From a checkpoint of a small image VQ-VAE: encoder patch size [8, 8], trained on drawn small creatures on textured ground.
Rows from block 5 of the encoder of a small image VQ-VAE, named by matrix and row number. Rows with one number belong to one neuron. Each number is 128 + 24 x the weight over its row's rms, rounded and kept within 0 to 255. All counts start at 0. Numbers have three digits each. After the name is the row's rms in percent of the matrix's.
After each neuron's rows are labels from the 100 images, of 14976, where the neuron reaches its highest value: "patch colour" is the nearest of a few named colours to the mean colour under the peak. Only what is clearly more common there than usual is listed. The data: drawn small creatures on textured ground. In brackets: how many of the 100.
# fc1: MLP up (encoder.blocks.5.mlp.fc1.weight, 256x128), inputs 0-127
# fc2: MLP down (encoder.blocks.5.mlp.fc2.weight, 128x256, transposed), outputs 0-127

fc1.3 108:170120103152147134109155156128113120116099102088165095133097126127103118127120142141150091152117094115093136141087152127098131137133123161153137109135157111095133141088101125118130097080110119156111129121103130141143101127146118128146120095130152183163116146118077117166111136102154089077176136121158116142195103121121112100124146115122134093132141107113128135082126096067114099134148
fc2.3 126:117172183115134107138087106117134116134137073114136147164141135123133115100096106149100144126150125122138134116105133117093117165127131112127141157129115111103171132092105117152144114130148117158142124118098169133128143129083120110132147137149121160110116115143119148109128135119157089095144081106119154113170113086133143081135144129125132076128082113133156160081136167204180140104123
patch colour: grey (62)

fc1.77 090:150112139134145175088122118195088111151092098108123134143172129137147127103119112119117117096135101099141145125179125148140133151123158145095124145112161114144083097121117113132144141128106150142132142089111085125142072117127132104080145128113097080139133095127126136127088097119165149181114113113162139147099103142128130156131163157123117142152131100120124151143086147072121163140144
fc2.77 070:115139146161121120099153128128132142121151130129144123167129127127144117124131106132065148147152161135120109121108141169149148147125135115113164162128144129169131161066100122197111140127099104104116182129108162112166165135141122179106151108134102145114087114156130143146130134096120112119151101149142125107159138126136088105153121114129147171126134150146114165082159085094141178163126
patch colour: pink (37); white (32)

fc1.213 098:119130110064097138100118087134112153140108135106104139184113121169123100110114145101095090150128142104099128101119137137137163104138096092122165133133110152108154101165111162139128122144130079144115116131121163081124147136119135112145135154153112165117097161154155114152102140159133124115129105063093135159131136143124110151154194155179143108126126122098135097114123155131114111109104
fc2.213 099:143087111089140105072135164128111140152127100165164131170170111134121160129166124158088142152140140155131158104103122143093132134108096133166109096157153148115128155200099142106142104112145119151115127142104121104098124138112119146147138120124120090104146087113146157119107103099133119164113100136137164088144160113135140101129102108141115132147122130113103139119099083071136140100164
patch colour: brown (60)

fc1.119 100:163129176128115146124115137113146140103105109179162118129097126120113124073116090104131157130118091148127119134172156131127172161129144125114149178117178107081113102104147121118144103139126111143118168095122123130109131145101151167154095139128143124146093104134113124164116097136149128147137124143142128108135120129090170173161120129124135081133080099128098116126154134126060105083147
fc2.119 100:121122106105141120025108120109155200128104099103139110123140120074121130099129146154132132109121089115125140088136134106085073192132130163130130075134116151168121123151115127121117084131141143109131102112142127121122121132089078122144119113137149150154161151121113135164136129123106137150149155120123139119159080105111126079130125116120142099134125118123163116131099145136133131129135
patch colour: grey (56)

fc1.219 081:140146080139112093100127108163125127103121120136118175125169138139169164122118109146125084174132121115134160128120103101093131133113164129147120134144096128084116121094126151128147143143118148139107119157127100078124128130123193105152077154108105131151083074109154122152086149099127156133089151141112104110095121088122112079133113115139128077121156141124092124103124102109118102136126
fc2.219 073:100153106137094125100155117125136131113105154151097112129132092109115133121162135164131081128121126141130117093124123127069116116159147149158118122118115129160053132124144115146122127135117129082126150179103147142077084143127173157091122117133109115128134147046128127122104148162087171130144114108136095168118121106126136150124142122163132117143167072133124102102146157112118128126124
patch colour: grey (61)

fc1.141 087:132155108140108151140114116127125158162154111068145144168118132154155097080111140134047141146080148136120133133110146081111155106139114161143123141117165097116135140120095115119130158116144097112119108103143136174144084103121149124114123143142117113112129126099110083130127144094116129106079120138158130146170137119128161151155172142111116105152114112133096122151143157143076077124156
fc2.141 075:130108155138080085166105130124151129118169119131169169134146187115144146097093130118084156120092085127079140108121088163186148144127134099147154140118136114099109075115146138153095118149129128146123159119123112154111148118116105159113141133126135153121140147107116094166144129099152113122139100148107150140148139132146123119115117150132162129112072093122134155148126100177172120100139
patch colour: grey (53); pink (38)

fc1.165 112:140152095138120122118142128145122165122140139122153100111147133143116106137122130107098101093157127121124107150131127144167102112133098160160127101127111150141156153113098115154148137152135151147090114167140138152156092166111129143174127104126099115132141139100097061151115105144112064133170135098125124150136136119119081103102147142134189135111148113064083093130165162119143148126166
fc2.165 095:125131102112151131162100112161117142126107150110164106119129117149120122136107133113131118087148124107144130112100150149129113114125127115132148137124145118073125154119115125165101141133138110110134149107123145115095170135117097101145159121097112181143178111072117087131137070124135111092149071095112169071118172111134109123125121116193124118160159174130094114133104141132149143084142
patch colour: grey (51)

fc1.18 077:152128165131134159127129134104146102186126115148132105124109127111145163092103099139144119150137103166155145105128152118187120144150116155107135192166096119146119118170141079161134141116113184090119137145150146129101152129124136079106135124124117146077107143096152117145168102157078119130104105146133127131131158142151123124103103134152104147147099127167143155172114134132125099138164
fc2.18 089:100125180091112113133133134166134108110120137168142155159139109109163147103127113117088152125141129142153144079122130150125166103134142119160134161120084123137127130107125105107102141150144088135099136135140089104138134146108140224105145119133079165117101132121144105114123122121142103099143139127138178109141162086157119128122102088136106172155090102166151140101154119145152144120141
patch colour: white (69)

fc1.76 123:138127101112116103123100134088122140141122180149120122126104115165109105125111141127129115094111140125131134122147108090137093104188117120121139087134128089160119132145144096092127162125146133142104128125094172136173176147149167122140099108116102171093150143119114112161140152198081146110176120108131138121140146153142172133135082102148154125136143102125134115100114144145176107143164
fc2.76 178:145098123133132172126159096134171120138166138130107150128146123136140140147152139145146110131142138117126116148174148123135124135090114133122120132127156144159112153137104131110107184135105140135121092134117172082144111104191197106092149123147143102138143124164138172103117135117105150154106117144183112122119098132141116117157162116178122160134183172131113118121132124064125164120149
patch colour: white (29)

fc1.234 099:163135145152152117177117116122102189147111122138120095120090129125153134114112103159106121124131141174136087149123149108136140150143122123147151137096145119141139111154123098144142146112144171109118127109145105117125114129121149085107152153124076132116125134012136127139147116152135150154128121126138136126186119096147144151125104135155151153145103115132094147131134183082143128118170
fc2.234 111:143175126096147121113115143115115085148129181135142100138137144106135128084124147113150108131145113085149153084146121107092132117136102163133130135152116166125151142106150141116138147107103114150125138133127070143136104154156169171124151139081148156139133112094112140135118140138134096140112165088099100068092126085095167112131109136147146105122174108105112109122099078106110135161147
patch colour: white (61)

fc1.155 081:148086135105147133140174119164133140158131125120132121111170120130169102118094147129151133101126115099144162116136139084113087136188138184144142173116095089146141135140098074116133182138148173122090143131129158140164156145116116152120120108145111106120143127135138104151143117161145123136131112136146136125139112171172140144160118105130156112106137113119137108136121135129129120111222
fc2.155 117:130131101068125165108114129100140144086132085154146134095148104159163151111119118155142126110137133129122112148148131143111134165113163148139136095098104140117164106112113129112080102177155119137106123144157132109118122123167146172156117103139115102108144103141127108132138174116170152164141181160157068099122134129153144105125100091174099142162106145172131148129132156151123144136137
patch colour: white (97)

fc1.221 104:166119157102154130135123107123133124163135142186142093129109086145096114126096159140143115106151113143126107122152129107147109109158121148131147162121146116163103123126129077140093135105126137120103124108138124175130155159157146108126135098142120136080138143116082122153154111173107117125125110118155148153141123127154146121118099033155112140120122084141092113154119144174144125131194
fc2.221 184:111148140186123108111150122152130155065127141124097109092132143138118121158115147149168112125162124116119103165142112161133101109150190128129143102064095163145098118149140116138104131180114141111136145113157101132135109121154115099119102143161150137175137141127133107158090104153084173146156096151118109155152157163126114121125153122168124113124154117153107128173153125114122152116120
patch colour: white (85)

fc1.162 109:165096117144142119137126131108135101085117105162116139191123098140074132156108200132101137113142135116119157166128104124126120127091177108122157109165108106092127128097097142127111089156156116149113144135129121157108107162117145103114120118098139155134116109140100129131126102123154108127059109108138129148110147159138158121136171112124154103171116111093129142142117072137099161135148
fc2.162 120:126138124129076104126155146115167180127132071139098148125143131130144138168116113155105142157129157163113115153116131140118131164123129072123136122129099140134120125141083132112132068128120118132117104086086160129146134130121108142151085131163146074132132110138128133099137144127146128105130173167135116133178161177142135154099136106122102157118081132132179147135166098137163109097147
patch colour: black (50)

fc1.10 119:118131139139120162107089126131108173108126105140149122125137137132120133096126117142114105151102144136124091136105165126156112121127135170149157105110123087138129109081127102110114167133135164108095117136116115142135091147168165132157126177009114170132108104130126127143130137098099134162119154121099110155080143126145132136145146116121142093122136155101111195125130120144142124126122
fc2.10 119:105156127127166065162191050115119166110172113128105110150129158138127114176136136118122126135128136132140134170171086120142124126178139107135120124116118129116124101160120126146118114142139158126130129122129119106140121149152119155112080148225110127107119102133151131171145125157124136136116128107146098110159142100090139113135142131115141138128069153137139136168141126119134134129142
patch colour: pink (59)

fc1.39 098:149097121139141157127179118156092152140125136151097132129149112122137139125107113175097157110136111176128113114166115116160097081134147142137133139149100148157118125157071125186152108147116117105121101157124145119137120143116124110130149162115125164122128163132139145206121111153107129139128101133130083126102144147152174089119143137108160081143102125134079093141127151141148121180115
fc2.39 095:157139165156108121137133113151123141126098127148108152144123124142120132162145098171117131113133169143167130109143131169151171076136122099174119157142110110143123170163145133120131125122115115128120150110131125141120180116144154124094146139125111169140101137157126128108149066141141141108102167154112147171138162148160097139110153114119118086128109120140117170198158065129098122099134
patch colour: white (55)

fc1.153 091:196136134127136127126141107165107122132128129159146126131133101152139127116115122150102147192140116139148125144138122157133133063141129105164131121130128109174123137114176122179125153117127120100131116089170155099163122137126113154102125145121098168091144158111121170186124108120138120109111130155147113125175091152146145070152107114126173098131114113140109117132104128130158143067116
fc2.153 085:163155148147142141134126115156127114142119130140112133120116123168098115113139107127119159128095156109144115131161148107137116132134114147131139178145120118135125169125118148136143158116085134110133087104136148151117155135193153098092158136129142130104106063153089118140104140151132108124083112115130143121164122148133081047118146149144114120135158112120125127075145116099160125045137
patch colour: brown (61)

fc1.158 111:158141167121100127159145147154093113127164141074076139132129120155124175140106135120075115160125117158145093122105127106145096093146140115123139099124113088096146134077099120142111157143099125102115063142147108103150087138119151132127128115146132112130086107117109098138130107162110106123158122104131131149118074127132129130151180096191105116160114093145138123145100124116136138132130
fc2.158 111:114092094127179150105112181085159127114133110103145125112118153112134116158106154136157118093119153120124098154093107109125141127119127148124138069123120115128146108144141140133112090134120113119133167109154103126108117103124136114145089120134126105135175135125104030143133087148114160162164174111129131117081157134119154159094163172132145122095120122128132122177131119136115102131132
patch colour: grey (56)

fc1.238 088:116108136121148107151131153113140156152108136142098140166105102148087128104122124131085127127121169159124122130115148125146149119130148147090160173178124110098102109125134129100103122142129127115106132108167192122119156132139131137110109152120151133108147120150114049123155126127107123146113172123128109116091171176141177132095159120107097138142162126132157115132147076129137127200149
fc2.238 075:166147061122145123117083147102159109138106081121157126099132137089115134114116164114158123155109116127081139141066117100142128169120115178080152102136115145072124113123141147091141112116132130147127134132130125149104150137101117116142125137118172103112149142119128124129147154122117132124153115112129159083135154126112089124126094159120142153140177072104105117108105110156186106140128
patch colour: brown (68)

fc1.239 085:144119088125109149187171069155119137143160109125108114136132122142164084130114150178120117128181073097146122128110114093136124141113125129130116147150107171098147150167124132125148110150144129156122100083153125154134122140120135075109152126138116111087149076127145144159111066093148134168090162154113147136134110128134135134148149129111113111079108122106124143120127131124123163125106
fc2.239 069:081146132145036148087080149129142114102150112132121097145145114141115135089105134153108135173163129120155142096166136101090112101159140141129149160121139129128142068103104133160148139132125143153125137092136090149152157163159155138097158110158100145103098108128101138153135136146116088150125157127119091121144114131106139090167126117117158101146126144140140115133139101110151161123139
patch colour: pink (36)

fc1.127 092:147165160137084177181112095098122164169099122112146082155114142144133110087113109146093133133106130166115142150135139123115115113177071141095151139139166112132114116110103081131112185107132149131119135127131132105149115117160136140099086165155117163106138131102120119147131133147074135120163112117121114128138114140130113150138122149157110119149109128136129140147160181158128069122142
fc2.127 092:123118192114116134176108128151097105102141159155140146105145130156176159088115111090135124129090105140154119111133120141132165093118162140169103115101115103088120151143155116143090154160169115137093121144118109142143156137114093154133158118102144133137099167122126110122118123111133159152130133115122143137105150088149167145118122105152105139135098101169067138077148119154108153167139
patch colour: pink (54); white (30)

fc1.24 089:136142108153079149115135189114134070148149157136139105111108154144062113109104090147111117086144136123178127150145128128127137127163150160092140125164101125152134084116144117137131137177149156170093113161154118134111113158129114133171131119133101140133149137111150101160159114135101135110106138160134117149153099151115113123161133141189144118099116105088123122135146089117156124134158
fc2.24 105:131099102116111155080085108107120149116141136118115129156135136118139133121131114158150159119141114149106102162084137139137147171128144170152105072117104130116123095148146126100114141141143130109122166136108165101122069123117132108157113112123100100157151113094138150115115160140052179155170152157157128105115127146144110121097143119177130177144173129140131144154145151101107143113132
patch colour: grey (55); pink (37)

fc1.90 106:142126173135084146135118138118082098124146128100159110143150122102085163161119118118093107097148108156122148148149128119172103079143122123110135089122098139167140131081093130121137103136164138132126095156150099141106128122128144084128141147128134135120131153095130137150149095132106120114114105151163106127124160132110103068097088115162092132116086073107150120118117154074153100120143
fc2.90 082:103136085128163142119106144097165068129101111118147119138169128120120147129134147140168146121167086128153126149130119111140118143126119174121140067125154129109131144138101149113120179135116138110120166155149137122113097116133117078157123102156138115132171095074129115140156110141091155147132144119164145085135156146106150137119123122192117098132183119128125084094127153113139166136142
patch colour: grey (83)

fc1.23 093:142149159148105191150097129101132162131137112177154147120100121125100181144117154109162125149094123164063121129129127125176121130125155178112133142124094166118136140129145120104145089134089149127096114122121160149155109131105125123162128173143099134132130133087119116164152141137110103122094129106144158130153140141191090119127080135168122116113114102133102119128119129119137087127161
fc2.23 122:141100139158106096121137095137166123135096134140150175137131143120143135184141084127135158102093132155143112151110105171167170090124124105158116109132118144177129140135143140102118113131136125117117129152106063107172117124114116153155109135133119124145139120127143125122119125132153163158146154159149132125121127137152119144092136097126105182122133138136176135101161121113116100229140
patch colour: white (50); pink (42)

fc1.98 095:146121108142138126148130137129133091110051112139129123129159133135164124131114138117137133167143126150099140162114158141109111104085042127129151142113139115086109111129145103126127131080092152104097141116126093099088112130116108102100161106092102140147122126084100124134153117083120101143126093149115122144158065126160104123107107142172116132114136133143125139112087081129120110150150
fc2.98 105:119155180112153134197070097115130140104134132138138101135161121125136147092123127174113133172103134137123104113169142149074121130143154172147137129105107126185100161116107104190107131157132115129143140132140101122146134129149171167105153094139102142144124117123123120153114114131112136097126116157115131146115105152128106121132079097174155112153099129150144154154149107166139154113123
patch colour: pink (56)

fc1.185 076:140085135155117136107145104163154117078144106166108147147152085125099104166092108136125145131139113164148149126131090088156142155082157073113153063116126128135123120112134149100108110126104122118094118150133092141085139136093105127123105118108135144155123118124104102159100122131176136192126120129144112127110133112099111155121107078090124101132125116117151100137167143099121167128135
fc2.185 106:125165128136121098094152106132156139139139143177170140083159116131119156121146116110144154164150115122131156124122106157130135109139118086150117163146146119101111137102110143118136116115153190153084144114140108097162128170077081139123127122126142143124111112116156101118116145113144063108116106143131188148127102129126130132126073116146136129162083143110130135120118088175146124112182
patch colour: black (77)

fc1.52 074:108131146109135108095112119155147097128142121138066158109148119099128137159146154109159138125130133113134134131142146136148139125083143120157118134120131129160162149114104126113126124128126140070141165123128077120103143123085128144127150118170147093122126096137156150113158101100152078158085115177126068113112105086132125141105083111092073145094150158116120169103117132168101128122115
fc2.52 063:129130117137143119092146106140146128130125152106107103145093145093104089131109140138150098166105107125134157120164114118126173100167131168095143137121131106160110155107127123128143191122122112120136083126138138182154131135169145115100132164108159162127085086117130156147127155166114098128112090100096091161124092115106141151162129154101156159104139099121123075108125122084141133121103
patch colour: white (35)

fc1.40 098:119116173129113118124097094090121174151108092134166206138103127129091124102114092074141132122104165149111148131105138126207127124144126138111121119096118125111120137140130133132124133100152123147106094122139119142144116095092146146138105174132110152145158132145132132183145153134102139144140131124144161124109152140151159128098163130107119178136066123173140124147153135103138097130120
fc2.40 077:153111124100092083158116083150164146129068124113155121109113129117120129136119116147151111121155138147097103149083130142119159122109133095149103074123080120138146143131140129169122067133153118089141149105117118127115143086090098130145108112139108141142155144092106086133134076095116182141130146132115131121134163116138150113067127099164105127117112136130129148134143112172101099152118
patch colour: pink (38)

fc1.148 111:116086098127151079117120138134120126139132116136141130123139099185100131132117142082137092151106137120144148113126069125143129160151121119089186128137157116125112136127195144117067102124138128089099141131118179122095095122112097137156078134217122150101114150111148132130137110132129148117103175125104126132116147115092138148139138116136121136122123151138133081138117133139094130153132
fc2.148 106:072137083133138202115085206136111062143073126126124141113115097112137124100110128141116140138146143114150115116080159098132106119103122147123148155136135114142121150121137109098156128120125121124135134122132123120109152102134107097102139121089141133153118130148126103093111138117114123102140077125136174148151095163166091116119116121097114162128161159132109151078141137107165130132123
patch colour: white (30)

fc1.121 123:143153132087159152143148053114121129133178059130131123173121131135094108133125112111153128065173155113116132131088115132099142116130118148111133112144145132153141167154119134118117131136143123135136114140134156191140144123123122125117221149130141128131158138131166107122122130137133121144118103122110139139128150158127115121158140135123143112116131083149202174107154129147150116121142
fc2.121 107:075151092133179150080134091156138127131157111135036122115123115103152130140088128156116109128140111140128138082169122109135114117145128144144111123127122154168094153167138129124123123133127123117114142136068134146113164130125115101116147120197130071136142079151155115122145114141121143144142113140109129168158187102114155105150143130116149116138146149136165123117121102134120121143133
patch colour: green (30)

fc1.201 104:124113150130121144147083113128161173152095155134087140152132092121114149129114096146127058142112123135166085162133138161113111101139149106181195120154123130147157158158117135091089120140100146123106152108123143146170119115129136138105156148143096174101135141138118127112144092142136159143131164148103153130100096113111166115135110137147121155136120123141131148106132186110139151163153
fc2.201 093:090118072107133160131106068105087134125145135124143097116147112128139125102132121079111099168129150147140126138085146097123083141116128184118152092137109143120126089154115103098147120129158118104131106097124146121120170125152122134156115101100138147105152069129146127141147168126107143131136154111149107121126153062109142162140144129119153116134148117133151105096093156102132115186151
patch colour: pink (35)

fc1.104 087:156131131125114104146134139139113092096122117116161081180166095131116127116113156159132141093137148085102182172156102134119125127130123123123168108104137105170072049103115128106134115121130109129131156096123116106137100130160140146119085104123130124143114093105114122098057118125139108164148164124113109129122129169121169125136129148127155105109148136131125115180151106148118130139143
fc2.104 075:120088158160087104154141126133109094136143117126111171120125130144162128148108111101108123142060121128095091148133141160114160105118131081139113150130137132152158151134107124119133111131110110143129101066099124156159121112082121124139103149127160132162113192132119122148100124131163094129109111135106149143117151169149132151080146109129126135127092049130101169098149136126106126123113
patch colour: black (67)

fc1.49 102:134100154111102148124137117100102131150156148094167134157113081140139134103127104103109135187084115094155139135133126095153154104133156155115114133147120152108108120122171120112133131148110116118117148158104134155142136124122136112140133178172135113134153087123073095149113129150116175117069101110168160117098130132123145126129149095113139121167089067135159104146132157127100099096145
fc2.49 080:135120120145126106092095092115159136133133168127123122141135138103143125134110150121097137103118117111085125102051121128087119135132121102145132098128136125150094080154142139093116119136156122091119191145131150117131111127122155121122127135128155181142183148112115095156115129154129159079173113156125100140121123157101098072138111158139187131120136128128159091166107154145116097139135
patch colour: pink (42)

fc1.223 127:154110113145123111124121130125144131123113088164138126149087151138108128126112179160122133119110138151122099137134172075148177140116118155113144124148119075120107125091090097111126165143156141155098133119141087144085147133130064127139144087162129156115140134132094120138136122120131131119116117146146146137190132090183165125151086105149133117101134110109140122111088122118079102097166
fc2.223 161:119136148135154075071161161125065139119129142130085125131158160153134146169142136143108151113149130118151121147090102133119111143143135108140124127120105149108157152178132142099106137132099150098115145108128103104091124138166078122145110146135162127137126122132147142139115128149117162168147115134177139100204153166109052109124144131130132168120133122125103138110140116100155142131149
patch colour: white (28)

fc1.222 096:137146132117124145190164088117091119121093134077116116114143134134165131100116115127117156141121144145125140166098146139098119129128085093099142131095164115131128140115109130088110124081088128104131131097117115113110159116113133168061141171111106133147111128017130130115088161108130143116154146154106119143133146104118131141142119139179123135116155145157137128114142122137130124127137
fc2.222 083:150141142128105130161140124147153181110171123145163149114124101144163123162129107133109143093127197141129090120121143162107131125126151125139097119108102130139156148133121115116101107144142101068114153127149128133143093116136084155097129108107156158149123148088115176090105103087129149084133112184082168141146110119152161151109150102155119145140129107146147171142164129127115124144123
patch colour: grey (82)

fc1.88 108:171124104095133125117120155120130124107109186099146150152092106142104133183112180119140055105120151137107142128161097147129148107115148094133148073120106091140146146139155124129119115134144118145103132128086153156164143162153181077152130127129117173125142117092121115147143136151129126108147122110159108121131153136155131103115108125091125097132141106116118133104082106114186123126141
fc2.88 126:143074121149167123118153127116109093131149140173129173172148161135151143138135100100119138119105138157093124152152095153169157114118123085118087155130129119163116144126118125123128168127110098153111120161093154107145116140184210137105116147107115099130107108145156135066132145139146091135107123136145117147127133147139129155115150119117111135118082129132120140147142135072099122094148
patch colour: grey (72)

fc1.166 096:127151149121129093145127135104192119174120114145084130138156109121134127159101124099125125116113142184154136137152135104161138219147165124113173138111123136105140124150150124132117110117119118146117108131162128112062113116161105130128101103142130108070101118111160149129177093126146141134119157095108115130143091118168142146126140122142153162150117162096099127155136100124117149141100
fc2.166 087:049146153131129143119131143121136111123126095139152119098125135086126117127136162145114130162155097105142136120101113122145110164131133150104138157124117119144099185153124137143136180126159110113142082175097160107145109143107149091121188138181077140107120170155143082094120161129133134175130186110129123133102118123126115102136141144088130124124124120128109107123135157148149156109133
patch colour: white (26)

fc1.64 083:096131143123147133110121102124183127156101113141119116110076146184111111105116115127106105111152132162149114093142128118140131174147126186108151187135141137089159127110138143120136145119118112142071121099161119105133100111140117143112095134184114114107139132141141053147139124179085108152131151116094125130131106165143106182126125128128173117108129141109092117131113148118123138117137
fc2.64 089:146142075125138128113080166089074105140099099133151132150126115127136137136114112101103150101151123135139124103102134097180112164112126143119141086128149122116148119141144119106133112133142100124121135137149166124111179104076094142177122112107126122134146199155140108091127133115123163133133135155131189106142119146151139128115096122136121148142144100132144154127116204135134119070134
patch colour: white (47)

fc1.103 081:137122151147129160128114144051144127156151160075110085148134120127107102075126133143112142121093112154141132133117134097099122143139116134178139126167170134120130170160143120138115103144077114129120119145121169111155126137129147105133119173158115171105108106132080109134142138092111122127189148107149138145148149119121138126095147120104073100120135108133148137153174096107151102109133
fc2.103 072:161157127123131160201101110099144136128178105134123126109136140121132130136119116152151122078125101144120136147132132132133116142112126135128137128132149140061108129112102134142128140125155151074123131119126124118119131123190133167113139130141142139105138118120121104111128148106161149054102089136106088146109167119133134086115083150091154180113103096120111134171143124159121062102118
patch colour: brown (65)

fc1.202 094:125133160129125159139134114108119186122142127159164091105126131111162144133137133057119134153110151127055130155155134083151118119123143159147114151117161140111099142128131104166123107138083119116114109141138141153152108129116160145125136118110142143119137133142131134193130114116153125137146099101190186126136092136121146110144085109141147055151114090121115136111126147140136094151122
fc2.202 082:178069126156115124133107130137151114150134131123164164156107138138132117122135078101140137124136138096060125115118129156140151134118117123140128100140115095121139139159122133130142138122103098162138162122149081141165143113150159152130117119104152138145145139130113175113115121120107113125102157147108138135127140247136124136117124135115164150124162128134127164146149082121115114191125
patch colour: white (31)

fc1.224 094:199133123141071129129157108086111129118109134137168067172102086145125190174102142139122120139135153162119147139142140140121130119109121104124154113129159120139098091147125122128135103117143178135118138151095141100110178145139134127081152153135102150142117146109083163145113118112134150124113139169120139115080144110121136135149129121150122163121135122145144150114108096097130066127134
fc2.224 096:101093152140145134118131139101122141120124126128171123106134120150155124152145099103150130101171151119098113133159136143157124166125135148110129091114126166178152191106124122149114084138119091106130149107144194119095108137122127141119114120107132127149142106116105161107139096123119168113132095145108137132119183114135145123087160138118123107126186075141170163146145169080090119115116
patch colour: grey (60)

fc1.167 081:158100181155104130085166110138107120169161119168106134119171108125134135113106104135134141103118073092102122094135136118152104160154139160130124187126117152137108099163130110143146158111102169098114117118129136116101167094112100097096158145120134156100134163092155130172133111124126156135122132143151138154101114123108108123118156125154107117125113124132112140203145171155109143124146
fc2.167 113:117106154105119118136130118151094201110147150135119107131152110100132157105131123126102120092150135125115112117163145139109136091135141145148130107115080140137096113148155117113108120139150118062117159093131081101152137124104080178089122098140094158153138163130146071132140085115131177142117127147164133120127141120143072123120110092131111136138075096153138135122160102133110131150131
patch colour: white (39); pink (35)

fc1.20 102:156116119137177140113165083119149080101108119081107123135095135150112104122111183132147100178120145120128111156128132098122133116112095120159143134107102089075152133136118121108146106134148167124103098130106155175092125147142107114115130126144127163153123150077058143151112123094163090099132114119121134159138104073146089129128142124127116121140116116127134173108132122099128144118153
fc2.20 105:136149161142109100106128133141124093134122079130128168134128127156154133161102091158081111126099179153132108151113131150135129123100133097142133140131117128145154145129095117145129082131142104133130142138091126107116112104078108130130083133127130164106124096157102141114140085108186125104116120108138164126153163097164118093101123117171113147121089102140132169081171120181160108154130
patch colour: grey (67)